A small audio captioner, trained from scratch.
Model: 7.59M parameters, log mel input, encoder arch vit, encoder norm layernorm, encoder activation geglu, encoder patch size [16, 4], encoder layers 6, encoder width 192, decoder width 256, decoder layers 7, decoder norm layernorm, decoder activation gelu.
Data: trained on synthesised imitations of 52 everyday sounds, one a clip, 39062 training examples, 26.1 epochs.
Rows from block 2 of the audio encoder of a small audio captioner, named by matrix and row number. Rows with one number belong to one neuron. Each number is 128 + 24 x the weight over its row's rms, rounded and kept within 0 to 255. All counts start at 0. Numbers have three digits each. After the name is the row's rms in percent of the matrix's.
After each neuron's rows are labels from the 100 clips, of 14976, where the neuron reaches its largest size: "responds to" is what is common among them. Only what is clearly more common there than usual is listed. The data: synthesised imitations of 52 everyday sounds, one a clip. In brackets: how many of the 100.
# gate: MLP gate (encoder.blocks.2.mlp.gate.weight, 576x192), inputs 64-127
# fc1: MLP up (encoder.blocks.2.mlp.fc1.weight, 576x192), inputs 64-127
# fc2: MLP down (encoder.blocks.2.mlp.fc2.weight, 192x576, transposed), outputs 64-127

gate.393 097:119131147089165131147108119098117143172112128148120131088132132094138118131140165105124134149136139115118111117148107116143117049100148107123147116114143124097120157082152139130161124143118129
fc1.393 112:086119110133145143109077097170124068162129131125116107110113136176088109076104136123121093118102133120177077116155160149134110157146111098126112092145173093128155115153119150108107149150152125
fc2.393 108:173129158117122103123129174134138163136171102118144125132108121086124069143102125094121096135117132124165161150125142126111179149143137102159105104166124085145142111146104103123116117107095164
responds to: white noise (59); pink noise (36)

gate.542 112:120099152142151139121111123123090110118125141108139133126147115112128124148141166133115135117082088127121158112104138121135115144155152163119134130137142113089142161132117072109162151121153113
fc1.542 110:127131104090155127130093159151162154119090164171094150091138132129131173130108112146107115107096153118118135115130122121118153158139121151150113133095122160124130166148133148100109144133143185
fc2.542 111:110112090156144125120102115126122129144124161181092136100100125137163137131165130136136118128148125138152109154142176153140149084115125128129130130171083134151125167151143114145106145139142120
responds to: white noise (52); nature (40)

gate.121 104:155150114169131117117133067119159152162115134146101150175165121156149134111127090097110153129129100111176132168171150151114109122160160138142116119159116160115176092124132134121149114154143121
fc1.121 105:101106149075150132115120138107111120124153168088117142089138112139175097133119159136110152081107133156140121082135159102143148178155116124135104134136139158132114067162077111154144108126145116
fc2.121 100:133148128145120151098083071120089178152117130147139152106091128113127153157084138151102120151124121081077100093166167164129101162076111131156158123132154114135114152148146149065133118177140165
responds to: pink noise (34); music (27)

gate.496 095:109115141114120162117127133164126085129126122106136090201126151096145157171112112086147093107114140120131087101169134130136148119103120141101163151116135136120118132079130087112130100138134179
fc1.496 091:098120086107170141112125126135135117114146118115125089162102174133114126167113094095132133124108159148119107130155096106114129113133091158128131151147175157155132098122146102118123152126131186
fc2.496 094:115151125114121114149100119110144157128109160107100149127182112131132109122090142148141113145155135097156145106115112099132085121095131112111125111111129140097124073131114112125119149136118136
responds to: white noise (56)

gate.6 093:077142125100156164085148153112128146149125118138104096136088183164112156167119132151112133131173096124135169150130127103138139166156127120107119122143131102137106155118147121127149087102127141
fc1.6 096:125108123156126087116124110121145109133158147116135115151150114130086103110150101181075116149144163162141083131095103171135160153138149099134149118114134117129125117134112121157122147122118101
fc2.6 090:141121106141114138100099156139104145138129149096129149070149116133108137119089145172113088101156099122129111123140141101129078140149144087069137109122104143136136141159156159107129114126123141
responds to: quiet level (63); household (55)

gate.115 108:137098098136137155138156120148138105112138125134109119135125139122150122173128118143128105112160134162138133162080144123167092142175082130120119120090124144118131136120136122146165120176076134
fc1.115 099:088138123140116107145108121089115137156148116099189110103121144146130149116167110065127106106141133107103103074116124162142134099081105121129152119161137086138146088121155167130113129097146117
fc2.115 103:140160089096141105123134080116115124156116130172135094126159163092095090099112156143155094114109109120151122094156128137090117113127178147135092102158148132103129126109131122104157100132097129
responds to: quiet level (63); frog croaking (32)

gate.557 059:101102170120131135149179152141108143107077147113140151157112150108109127162127142087165144116113101151141130095132094078082091107097096112174120130135122142122141164123137135173172141130128126
fc1.557 054:087121068119128136106110082118141108140160112092153135125091091118148120085145132140110144099113125141098136173148157138159135119146141153111124110116107097129106107125115128111097137143106127
fc2.557 060:127147119134109148147165141150104138129139100109113176123120108135126121145082132080154114127127140113111146143140121131128126147095141094116118116167114138136121141119098126122099087119138106
responds to: pink noise (53); white noise (34)

gate.291 093:101132141106135111183148097081122146160101100134110123109150125151156145141106118064091178145114135133141140117156122107150183143140103123155117142156141168119128114170129102135147120147120143
fc1.291 090:174109153197106151162116124139104148094130138142171145140142110111160116094127148113130104116100122115126124089143065136123116148128101160116149147093121091126168111128139125087130129126165109
fc2.291 085:139107120128162185113116091143111154149123109063128091118125103119150144131130103114116125131121145126101131156092148141149168136137107100139126158142110073110139149138132113132105159115135098
responds to: quiet level (65); reverberation (63); text has "reverberant" (63); animals (55)

gate.68 113:101122075174093153153157136083116154083121147157129125150122159134126119148111113122153085135124095134151129130132130083093149121139059124139159160154099091103133109144130139124105143115165127
fc1.68 106:146146106128141116110133122127135142141139128126140117157168109126089158110080115120096093172083103117161107151133129144111090134121095132127100115110150112163114098130148123121085142104077115
fc2.68 110:105140100147148133122118169083174054101128140121119147142140137136101103162127136156162112160143136142114095119157141095092100177141136097115165099150152121125142128092143162114185146099103122
responds to: quiet level (82); mains hum (39)

gate.541 092:089098141141106136118107137098129128145126178139111097115115131131159122125191173107169121136164128111149105092107120122130140169084113180150118155122122142135098085092143095130120139127115130
fc1.541 097:142136132139103094141112150113126112126104106100118109102122149094144137133146082150135149125141084156132204126173185119152121145072151125156154107153122144136138157130129078162127130137110155
fc2.541 100:122132138166134126123122121118162152123127128125146169143146149132141092145167130134145199187117155134097095117084141127175096125153160105122100165117165127109079141085134136093114138124143121
responds to: pink noise (43)

gate.403 022:094124126136209130132132129096143132114149101134097157128118138107094143115110129097142140102102150132124146127203080161153125071105161083125088114146136127106121136105138084102098079138138149
fc1.403 020:114163106133084139133116100133071133114120112120111112127142147116136107139155139130182116117134112141177121126082163119122108167156165143124137177125151099171123098141099102125155150140137113
fc2.403 019:159143143146146140152090156126104136161144102135115154127128081103133115140096129148110099154165160099107110136161115110149134132159116106111102135121178140138104127105142120108129168156123108
responds to: quiet level (73)

gate.264 098:150111120140114121171148122136097115124082145098147133143170106127109121075100123130132168134124129139114162138137122112136126104137112115153117124121128091113127110096171141135151120143082153
fc1.264 102:112136145121170149128137138116090164139146138146136151126102146100129188162122124104093111129141124136174137138107179142109119111142123120088119119173111152123139139162116097177088193131170120
fc2.264 102:144163100108127082181128123145126122111162124117114138113113117158118143078142123138145165100143150115152142140151147071132129111122145101092150120127182177121128068136130108128143151104126132
responds to: reverberation (63); text has "room" (63); text has "reverberant" (63)

gate.200 064:121107114141160125111109094108185139160115155155102158140163123115155138135083128126138136123098096125095131099160098148122122102147108097107139156137109127111156123106119172147144153139138138
fc1.200 065:108096098150121149158109132135140122171155125132139099118166167109157147122093144134154162108143138139152145089124112085104087116142133115144145120130097116165101125103145120133169146131127133
fc2.200 062:126107142121109079141146098130114090072140160129098128147126115140210102109116119130139136128083130103147143152118188154154130073125102169131138158136114133158120175127152153133120126096138119
responds to: mains hum (48); people (33)

gate.315 044:112134172116143108095168117111096103116109170134098134148143187136130105114142157134084107098146125133108139139121096116141164130147142163125092135131145160101182097097133104146149118106123101
fc1.315 043:090143176121114129139123107084112178151158146120195164107127179111127119102110154073099124113117130151123103109130126105092135188116123128137108129151165154112142107134118101145126137147106138
fc2.315 045:165136098117131122092137102139165120146163141135148091150112118135106111099173113110130133120128079181147128153168124113146114141095145128105110125109101134107174122138137108146114181116160067
responds to: quiet level (98); thin (high-pass) (51)

gate.252 044:131108118140117132108112167124132148146139126127121149131103157131118130117109148202140140121138114117155121113119147106162147130188118125143118118119163110116191137119108119122155188109120144
fc1.252 043:132128115110121161119116145072129187156152117140136143087125179134097105144126140150131098121101120129127092102121147129128130123130150128174141140098150143132152124157109124139124139113112154
fc2.252 044:128088139127080097131157130114123137129142113123109119134146090138136143147139091088129105114138115141153139136165134105180087095152147153123079148068091140130132078108170148143133150146160075
responds to: quiet level (100); mains hum (35)

gate.33 107:104111112105108093139144129132205127121100120120117135134139144126139147127127107141119119136103166163165083141145166151143119147147107146114147129132134128120141130123150142110122110128176156
fc1.33 109:138119121188145147114111114136100154096111109141151110131150158119134096108149146141148144116117134120120116155101124157157142102184160148143098113123110115133138121149128130155121084139120103
fc2.33 110:111118116134087063138108110131161130120130117110136129123110180102107093131078116133093123120157103153157184105135114113144093131134115141131076120092118151116152119097103187094140109099097122
responds to: white noise (60); nature (34)

gate.249 057:130117099117141117088137087108138083124097117147108149120122133123170159123146137143124129105128143128140155193122111092157141107130156156123151096131127138105126114111159084112137073171117132
fc1.249 057:091122142147102107174135156118169145159097111112105124138139139106122155114128169143105135117121162100125080142147131131116140140142114149156131121095142141121164128137111145122135153145103116
fc2.249 056:130152152115145121126118098142092120121157151169151127152115135125129151123110121154145108097111098101076161106177175114121120126140126110122111126146106096144104115133181146111106134186098121
responds to: reverberation (97); text has "room" (97); text has "reverberant" (97); quiet level (60)

gate.457 109:093148128110056146132143153120147118129157124113131115112150102107104146111130150124131104163110142119145118130115122090119136130109118169106106111141130125169123151082107127176164142129147126
fc1.457 105:164099172153122079139115100131164100090076158113129126123146120132128124133165107127100157127075143130119118100160104176141089147130125147130109097116128152117112117163101106127126121139123093
fc2.457 106:143087130147093142129092139133169164121167136089131134110149123160146189099124109133119106112130105148175101135131124093093157123109103094144137127161124095121182112138130145144096104135159154
responds to: pink noise (34)

gate.137 096:132121134157144104207097147129132132160175148143094126145143125120105109142140115134085118149105129112163120114126123114102151105117106077198125144123089127144102121076189145194164144111079136
fc1.137 092:124088116088100119073142113136176081175116147104100107102154157100145112153142141128095125141102128126098097188102138127167131107131150151145092132110103105081169143102128141135129114140131129
fc2.137 093:113122103098149153148145144117131087159127130148173144139091102142151110112095108134122141119100154084101118132114158169114164148159175147125136117152158159115159161132128143154101175132130173
responds to: reverberation (87); text has "room" (87); text has "reverberant" (87); nature (40)

gate.301 121:116146135075092113166123133159133144131152124092112133137158116114160120092157132115170147158092152128112176187131124130109100118111137123089138120125124118123163134141128144117146122136126109
fc1.301 111:108107175110154129150170128154099105140079101146193123138144106119086108127083103133147118109115162125113133169128107112157143146173162145174138143115128136143144118065115123140083123113118159
fc2.301 113:067103117130126139139136107149143145116127118100154126112078104074167073124141147131107152141139147167087151081136134154114140134145123100157139096119120134135131129113172126120112123111140141
responds to: reverberation (96); text has "room" (96); text has "reverberant" (96); signals (43)

gate.574 057:129164150109101110088111120067152120137082155131119172105130098128143119115181105124157145100131116119154163132141106089142139109137108140148127084139151161118139117105128126124107125144152192
fc1.574 049:118146163164134140126120103104158144127107166104146155120130109126143158110157133116119121180156104126141126112124114104162100100105097154152128078112112155122140101109166115095119134138121168
fc2.574 063:103136124153098107098159122146142116108132119104170119130135167109156091126135158132112159149082122155119093150153090120109128100119151118133086146152113122116159134143127133150149136134144101
responds to: pink noise (47); white noise (33)

gate.45 124:137101124145138145140101125128111095102089084157112152157075131118151136158127112109098129130109115163129108116152125153176123164113114153126109140112144081180121124135156080090135149130101119
fc1.45 131:151114141124145149124153131130138116140103111137076169105080091133130134175118165129112132167109155115119093121151089140156115117133102115102098145104138132141140093168151066147143134096145117
fc2.45 122:124112111151109142160112168152117124140148134104111105127130112104163128116117138140123138113101123168145150140139172146147077146176136120120106133129129146112150130103089140134107152144109154
responds to: white noise (34)

gate.57 083:154134158133076112099125096153146104141085122117138166111146085134122147115161150094176095170147113118140110130113073104142132108103130130108136089136187154118144127110134157153104125150145131
fc1.57 077:158130176113087095145081102152165134113100112170134169138150144125136140117176121110133105173124129117136098141129051112161103132104147088146132139166150142128143128112126131123152137131131131
fc2.57 088:140126144124123073091124130122123129128121137092121155100158108123142075102135120111143135124093113143169108129147132121106156115171149135092135133094136155120119129164183127137132126128120136
responds to: pink noise (43)

gate.244 109:074115148099131131134148149088099155159108111122139098169127127103143113122127103118105131137143130179158159158148092163124112120170121109107151161130203152137066143094148165108134132139102137
fc1.244 116:115175118115120170124072084154166118104125126132099163136114129138148125147146115127132182104159144134118143137131099130126117142138093147138111121083142158088151110139152119143149142099147100
fc2.244 112:111095074184104111138147121157115174106121126098156121133144143144123158124125127110109098167089127132141091151101135140126100133118134130125154152091096145095110123136140129107125146134122185
responds to: white noise (29)

gate.151 107:121155115121103138092144083135077142117148165162105144141139159123127135175131114108135142136111139092166119102107139109170097132141123117149111138126150140096131095158147144109105151166130137
fc1.151 114:130067124128141117147083180135166162112106104131148118096098101134096147149084143157114133131154161166108125129145167137105127166100156170126131103143099094139102143136101118128161112130111079
fc2.151 121:129123103121137175119196145111147095101123125115167124160117140126129083116133167143138099151148113109162139140080102143131151136112120083134092121155125146142127159117173141138159117128131087
responds to: pink noise (53)

gate.1 117:120136118118140135159099150153130133140129072157145122094108131159110119128082159082167117089115114159152151179112127157094113084166077125125109133128156169156167141110129145110106135127117144
fc1.1 113:155119117111143114152129110125121204122144109143167092128118157187078095111110153098112128138140143094139129121112074120127146102101089127128118190127159116156087123132128131125124116146167109
fc2.1 120:170142084171078101098122116106135106149137130116105118135121154107079127131145168126149105124130119104160083128108150122088131089126147204131140136092070108117124178147135123113122087121082131
responds to: mains hum (52)